From a checkpoint of a small sound classifier.
Model: arch quartznet, widths [128, 128, 128].
Training: 16700 steps, held-out accuracy 99%.
Rows from block 7, named by matrix and row number. Rows with one number belong to one channel. Each number is 128 + 24 x the weight over its row's rms, rounded and kept within 0 to 255. All counts start at 0. Numbers have three digits each. After the name is the row's rms in percent of the matrix's.
# convs1: first pointwise conv (model.blocks.7.convs.1.weight, 128x128x1), inputs 0-127
# convs3: second pointwise conv (model.blocks.7.convs.3.weight, 128x128x1, transposed), outputs 0-127
convs1.82 103:122148138128141147144102123128125128142140177119124153122150155091125095153139121105098107103150095125131159094130162118137141130166100083144105125097095123094149114176134140128134074167118122130111126128143068102154127168125142121109147107186126114126152164136112090117136153136077127163148165098130103102151128100107108181112169122096122170132093140108130131112167151160110132138112
convs3.82 113:119117135143193123116127098108122137168142126120110134113169131095114141121123120131170148117155131131138118124121092110113120111115148143073156119149117185115153149114114152164143126137171132136127124129145154145130133103143113069148107123156077098093152109145148143147124139082131103140089203087097109099141114122108108169112093139133116150132117128143165122064117139112157105106125
convs1.83 103:119117090107149125150178141121157136153128164156148127109128146155087133155153098177134100125112109108152127133097119112105175175134114133130129126151093102144160129112118173133121137124152151110121136135107104113154123125149103139131110063150140129110095132139165146162105195142118154142147137155122104167119133180135093126148148128108089120130131099114132171135163138073165132141159
convs3.83 110:156155135118104125117148143142140129115139147154138128088155128144134111154168142143141166141117126156134137131175063165079123110093134166119132185083163134131129129158119137133167127146140133141138123092100131085100105119112142119093107071151128144124168198111139118177147157141151157149151121118103117122118162098140123118125147139105167118141164130105125113118099165085133141125125
convs1.84 093:107175163119151090132115090127087128160146116112088112105163128107107123141211147137106140139101143109108129112112134149162126112096155102090083170154122165103122109156135118156136147148130134119135127131135127130085124160203099122116149095078099138144120141164132085125099122134123110132129100119127136140147162101118118160125104104163119153160114117146147118098166124101130124130134
convs3.84 090:131120110140145140106110124136059138151163126119113078127108145170131126147164111108095101140081115120152144129122130102129117155100110142118106108094144096146139120113175161141171167150108125157124134107147106142101119130113154145153085111110076155143084139113128077083180085115130162152132111134138145131107126129176138128087151144114141134154138142094130130162102127164127122122162
convs1.85 103:133159127110107141116139136103117133098111161096132138127125140119122106086120108094131079140133101115119144126134108136109170156119101119158085131153152118100102134081097109118118113118114088136138128118179141145157103073137185142174160146142135139128155085111135182116126123124124115133160159182156091143115100119138122120148140071160112150118152117142149129148145109121156082147174
convs3.85 101:141164137097112095091157133153108128134157160146139143163144134110113094122139134100142145132132152094145114102156128105132118106128141151166094143135126155123102093083145141063145152171121154148165139119138114137100104124124139103160154111155164144140108142101163121120100147112089094180134121161094095136134139165077174176129138122129169098146115111150150158117111132136117109098152
convs1.86 112:086145166114158135121143099138123149167165122124122134122097116136137094138132133143086141121130125094134077153124143140161152109109160086153115134088134128129095105106106125114160114140175083130161129121162142123161120140101143103172102139146135180117152169121093158171118091118105126089133096117161148148102136149107102101136125098113099095119101137096106120090129109076104114109144
convs3.86 098:151126093144115114114153155107149139095137184160131114117084193164129098117111155125107093106138137149134138120135156107140128107116138109131099168147115113137146102120162146108078107155127154138100097138160132112131118167089146130074127147113195165162141143120147140130119149091121128151120142127144170123072096128102145124137073127123132149128120097101155145122136162144152134152110
convs1.87 099:103078155070120126149099142107140118172116127128092127120078121121134168108111114131150128160123134118115127122130120132158103112075130131155167099065105162089085151098130136142125179103114122153098158097065142107115110086110112138144134174137121119128119152111135118130140165133105098170122135141142117096127093113129127099167131124109144124128117083097126120133081130118103143134132
convs3.87 106:152121152102128096150149156136108107122081175159141109053160109129159126155139163124149137119161137140142087124142162130158140106108156127117109126105174123132145094147160114116117112128112150165159143149111123112137124079145158150124093123107155122172157123162152103095091137129165127095090108119073128170120112103114131102134165087095116103138107140115129109137138103108134145145134
convs1.88 101:113089163153094073127109120121145132142128137142126117115102166123157080102138114151131120144113089154119083071152150185118131124147109139108129143162114113146073124105151133142076096125091132113123112101103110136123187126122092079155151138136143141122083132144109144120109170154165121122150079141126122104129105093110156131094172130120133132116141120128136110159120148127122122091145
convs3.88 104:149114151148171137123090113125099193122145107125123130172135111086159121140155106136099139097104117173134134108106146124122148118127170140144128188104142144142159134170117131171096153156108150147148134102150164143166107134138122141108127090129118101153128145125117156125147129144106139165101125171115114157095118126090131146135142138103159101146139121136163141151133102152145037147134
convs1.89 101:131139049112089171170169181133134104161131173132174132106097122092105135128124121113149118127115116149147111116123143134136089142110121162121108115176136138127148111118128110144145103167154151117132121135121107166146099120138129090093089160119119093134080109139074120100108134094103103097120132161136157133092148131126179130099121112150128137122104147151131125108161162149126152112114
convs3.89 110:154108113123106147142119111175129151107107163074163145116178118131144116124120156105146138139138108127109079114116125101110123125115143125075117134167118178110128112113173123083123145107071118108122100097089139157108150113158107131112115170118136167129159188119130108155096117092127117118149114137153145161085165146157126104148134143138132090132110135118094136110093136122120141141178
convs1.90 109:117123136130116157130160062133094093108123105125128134167092151143115093114154112156123094131141120180127087118107105116108123105153099100166133130106065136150112142164131155109143116138132114104145120145106171130164117147125123163063104131108098108162097151090101143154120136106121119124103148095146151089074106119119113118096153118111147118133138153131143112103156134171101152120107
convs3.90 107:143150124142143072124136105111147135118075130151170117132125153144107076160148103140142161112110094106145073168111131116075143111157128157123153093122122148137162104134123123102128154105098101109108116152116164145169153133134116165072116132132116170145147174124119152104141140147120134146141165119128156143123101101163132102140124154149107138105127155144099090124093134141162104177114
convs1.91 100:134098098144076129113099182184110121113116131150116145094106121102134142136110126133082145108103125105117097122092135094134111169151139102122146120152126160086110109156126109120155156109138165150120139119092144170080113153124160155118096115137116159087134145162084125149121110139114115135116149133142107161141083092132123087168125091119115106131151123135143162103130096094151093161140
convs3.91 103:177173099118150141127150151123136133076158133137140143105124159145139093135155107163140145176179156110127134137160139115156182119123149105150102145096123160111131125133155113118188144142129100094108162131124154166109116129164176119125085112134131118119147132129094123094146139154143144155164074138086155081116151105143140099125132131117122124104146119155130165149146130131084144134103
convs1.92 102:133157109127100106127127120101128133132096128166095160174073125136115116137106110066130123141147080129085132123131100110110115194139151152190111118117146108107140099157075139095146145141131142113134123117094123157097151103149143129164105077133134115112134089108143113110095112123125124124142055143111129127126142136106156174127178126123134107144133135132147162154123125115158155136125
convs3.92 102:104127147128105131149156164153119167136133149124119144088075145155120110106126100139110141096144154129094116157088101158106141140142122085137115083113152167114127137086096120154068113096106145124136085156101124138128097118126134139133143149088133097110137148140194091154103163122147130147137119115165103106147128173113135135126084141156137132105143103087126165116126141129171087125127
convs1.93 100:127141122164120096157126138127155148098092150109157162150141131124131150136106109106132094152113121140148165138116086111117157162129125112084104174142123089153085153138139117141138118142164174121139143113140109111117114125141163097149134176116143145110144160162120107187105092168130140104126144143145100095088134131097137122123074103125167127126170148122138101143091106086085150160130
convs3.93 098:123163119131148152117134093127132144084169105136137121104127093146146124146131108093153126092155150169114153135104125118168145131093079114114119100100136182155163121150129108125117139169134147130160166091111140123134097129160118108122114158126098116098140112087103140112136103151129162110123095134135125153112135092156073137104134204171112128101118088130094172149105102136128131133120
convs1.94 104:150130135111112133133117138168096123109078129131132150124150161133163176106138116142105113114165111127137141101135120175153124138145164097133136164145152086107137133124119137128161156087098181107087164119143138095135169130170137146145116117149106096118131140142136140132158130101103106132151118073096107102163126126201155123115153103093146130137157118111111104159131151112123075159107
convs3.94 108:078099137123127120077143163156120102150131159131150120120137116105101157166128120083091167157136130140145134141143130092144192161106101096135137172126097124166126151144097162127128164124113115094143123114128160119141118177123102096125166139085114147128099111131136148132076125141147140170147121110125096115108131143110166136109126137145134104121150162081092118130156077152120150111139
convs1.95 092:139110101100120138165149117181153108120090096144158112150117144122117167151153155159151145092102108083129095147146121136116149154123139074137128152110126074127121120137091124133098147177138128136117125151150148129080132121083119122108116110126151133149129144143131161149146105113125141072174147139092132184149118160150135147157119144109142109103106132135158085115139184129099153149111
convs3.95 087:142144097095098165130115118118102126126138125138123164148101127128107095135116105136141148136091176119138127128136124140191130084107116140103117108105180166148097139132097068134122134134127171141094140139159127131164136149156131125130155143134140159140154113099099163165108152139103132086087147125122130119184151134129148152112156200117164118130120118092150182115149124124105163132138
convs1.96 095:115106115091148143148152108093119164157062139124113185117148127142120177124125108091120130131151160148121113125130140140134157128113133116107150111158114109128143147138142151103126136148169157122106193113140153088166118165124163147093096145142136130154164138080186147165168126120110129129113106121116115114132100144134129131140114117126127113141110116128164193119131149117077103080142
convs3.96 082:128139119105135146095082145122142090120147148102130136139132124148130129110127116062145139132142080159129113115146093088125130191133145145118113128098118105099094096079141126161118170117138178141109136131129111155092166132148135141129136135162121129145116154167095127133148137107161188120148148148112174169166131134126163150134135115152126120113156102093137186104153154125115102107158
convs1.97 099:152125136157120122135133087093127118148126156124151160097141152130203132145100132152103165152132102081120111119134109105152101122102150154157130124108122140115131115170138119103111116140141135103110147144109106118072164120136124139132119186087126079134116141164103155125101143139109087142107167149115119043128135138139122118098160118095125165103107094091136105144131090116131116118137
convs3.97 113:155127150135118105174139109161116105126167124109124137092140155134128154139082101115099111100149104182152137171106137111145116142106138155125205103115124112163148108108107165119134138139127119083168143112133136136120141129087069127140127128134142117100149140154111115114129149150138153073140096136129116154099099104162131112114150207123127084118127145112109126154127130101116141140087
convs1.98 095:103157113108114112132117133121144122135089161123093118151139150109122104107151132133118158109100158124113176113156139148151122123118118144101136157059116136119113125188137146107102165154137120122124139120158149080155132162134140167090122143139186186150136155138132123146095091125126129104153157109096117120107104142109115113135126136137136113145098095151133140061157133076142086109165
convs3.98 088:129130087125168144111120136125170110091088157128105141127159152130139131107133107117153157114094150094097115109130149169132121098131117156161159142137148115099114114163085125125118138124099138119106124127143112121137122153103123171120119113092143162142144138095166156143112137134091100078149123145113123166178078079129120117104119080162124116085082099145126121123121147087141107101178
convs1.99 101:074063147136136140106126150102142147125130094113182150149128131140113123103133145124120164110106126117117134150129098109142115075113122129116110102086145115144127157128153140163118153118117148105154150161137137133142130067119129110128098109140117159132109147157158153173209142104159163144160175095140121139149133081122143140141142134123175079120108117127142143100163147146130125154129
convs3.99 110:120172122168126150139135128110107111163111135120087101160128143131165147123156108118138095118178124128092114083131155123137129152137088128154118150167133167139126137126130129067174109203109126104125113161145162155115169148135150160093135136150111136141121163090110153113091112099100147099116138128135141129136163147163105115094134152145120147117119150151118157068115117113161143113115
convs1.100 108:154150094138160119127130121138110150125097154136153162094164136096123126138144120175174104099121098158095125097167108144127173110101103152083079120142122134143131144145174140139106121109119136127111065119152155150147107139124117137152090139075135122154118108150181125083131134158140091145153137130107101123133128117115160122071126122101119094113145095143142106099126090157150104126128
convs3.100 105:123101107185121135150119118107115126082125115139116122113094138139132096128139163148116155170145076164112138122160151127121146109096124085093115114161108088148127112153131093100141147087139113076128144168150117147120153155144104157128135139143114133117135111089112138159146143089095143137117106104164155117180095110164133080146101136124094142103115116102142162178084124123127121137148
convs1.101 105:169145140108087117127123107132121148116087178106124130078103079133130164155130123138127106137112116159126135127130125106144140118142128144071076153141137075149072123133113131100103114163161135098120136056077119165166122145126098126143112113108157123126140146138125129133100158138131142112101152140099104118118176154122113163126112129132144115181137077124138151122152119120162113145149
convs3.101 096:105126128115135149117129114115104161101118136138196090101124149167154109127132155173103128152121164081156123146126118120154124104110125147117138095110195149175143116135135135085090193110150121119155143127121137106108117142156170107138122135121115105139139133118155122131139135117116119173113135155153117106090079144150098121162096135141098103141103132108154102125084104125148103184149
convs1.102 099:151125145136119158181118114157164141093122108162160114141156108155123106199134129115138090112103136138157111194102136103116164168113123111116148092147097121116129099113148153104125131139170108165078136123108122203158118114112132129118111116118148134143121134139138157107109137150139137146130159063142149166136087129137137119113154102127177144134156135132134163155133138134119120155126
convs3.102 111:139086120152101170093141092058145112128093137131137112111145126141159158116128101168112132100130142088152152098129106158103154134110103141094137136125102129126117108177138131147101141115116156106110130148132127126115189158141150149096130144179160142100071106121133127128144136157135119128104142097112124177140113117120124174139138153084128173110138170157124108096117102083120140144135
convs1.103 106:140143129139152097148111157135169132136116143109156119178149130110124133106131080142070075125115129147137145170153102183136131091083149122096140113125145137094145131154086130112099143115125140094148152145153098092109146117147084164123118131144141138053108124147147124129123107133109119137118129107125160149063135113072152178116124120136125128133126113127100137108112145130115083149112
convs3.103 098:097140178144137099152136100122119138146125171117079109082132127068121159133132105150163129150134150093105146123131102147170124159150087144106164128127100106090098135158083123144097146138119108129101120122136136134130111140135175111110111154149147142128160101140128096123138091097092151142153152104141093111112190110120092115099129140147100157116087168154110107121114105156105146121129
convs1.104 104:153156117178120179135147139174140120144135159104150079162140105141146145150119135151104128123121105139149120109138157143124129115111142139123133132122162155140112172115155118104087146107138150110101141093163129140121138095178125089121112082115146111161102134118122177102118147107148125119134125153134147110078132127149118185127070156085131132178120149107109122113094167120140147112179
convs3.104 109:140142133080119140116088096124095121142121092120104139143129166089123146118128118116198103129152121147161134099112114155144150104136117150120113152125089128119174108136103079142115135130128128104127119100106117106105168122133115157097140139147097124137158110174095152098116154180107110113133144096144064131149135143153075072094135128138134148187101136115135133113091138141107117141129
convs1.105 098:083139128120113178142150116144138140118151097122080088124150099089118155134181144095108169139152172131149147150153095131094138177102137133118118124153132134133139082101120120126138102099109163146111092109121091132066095118129112123097119108117146109125135093104136144118177119114122115081111142131145142149108135098132127173122161158148121124112167127133095110093097108171122135140156
convs3.105 112:128090143114103120076117154119142113116139117126147109132142142109123148155126131146123062107135142147137138113146085119108121116124160158084097123140134169184132136094139094093125104124103132126104095170105158126134103094133121178091068119079106170126138131168160157157116167143163143145124145149110126141150129086105122119112112136148090159107106108120100114096119156104151109126143
convs1.106 101:161121100091139140142127111139148141073144167153103138116094112122065101133136077100149122108125115094141132109105161102149129141134143152103127122152108183125150120137099146124112123156108126068119119133134140095153141185139147080120087091140128156135124150107126155114141100124105122118147096113146126128105111137111116137089106109104116103143116125142154161119187182151078137136113
convs3.106 106:151133096109108126146149152135139133122140106160122176154126144149099124124104149094135129147153135113161130176146165167150174108131120113170104128137116091146122115114167099150163122095117113109143104145148121142096133149128105114129169110139142113120129109135143125148124070154114163143137098096124126133151161138124102082153159088061115093165142149175158131173112102101114154097117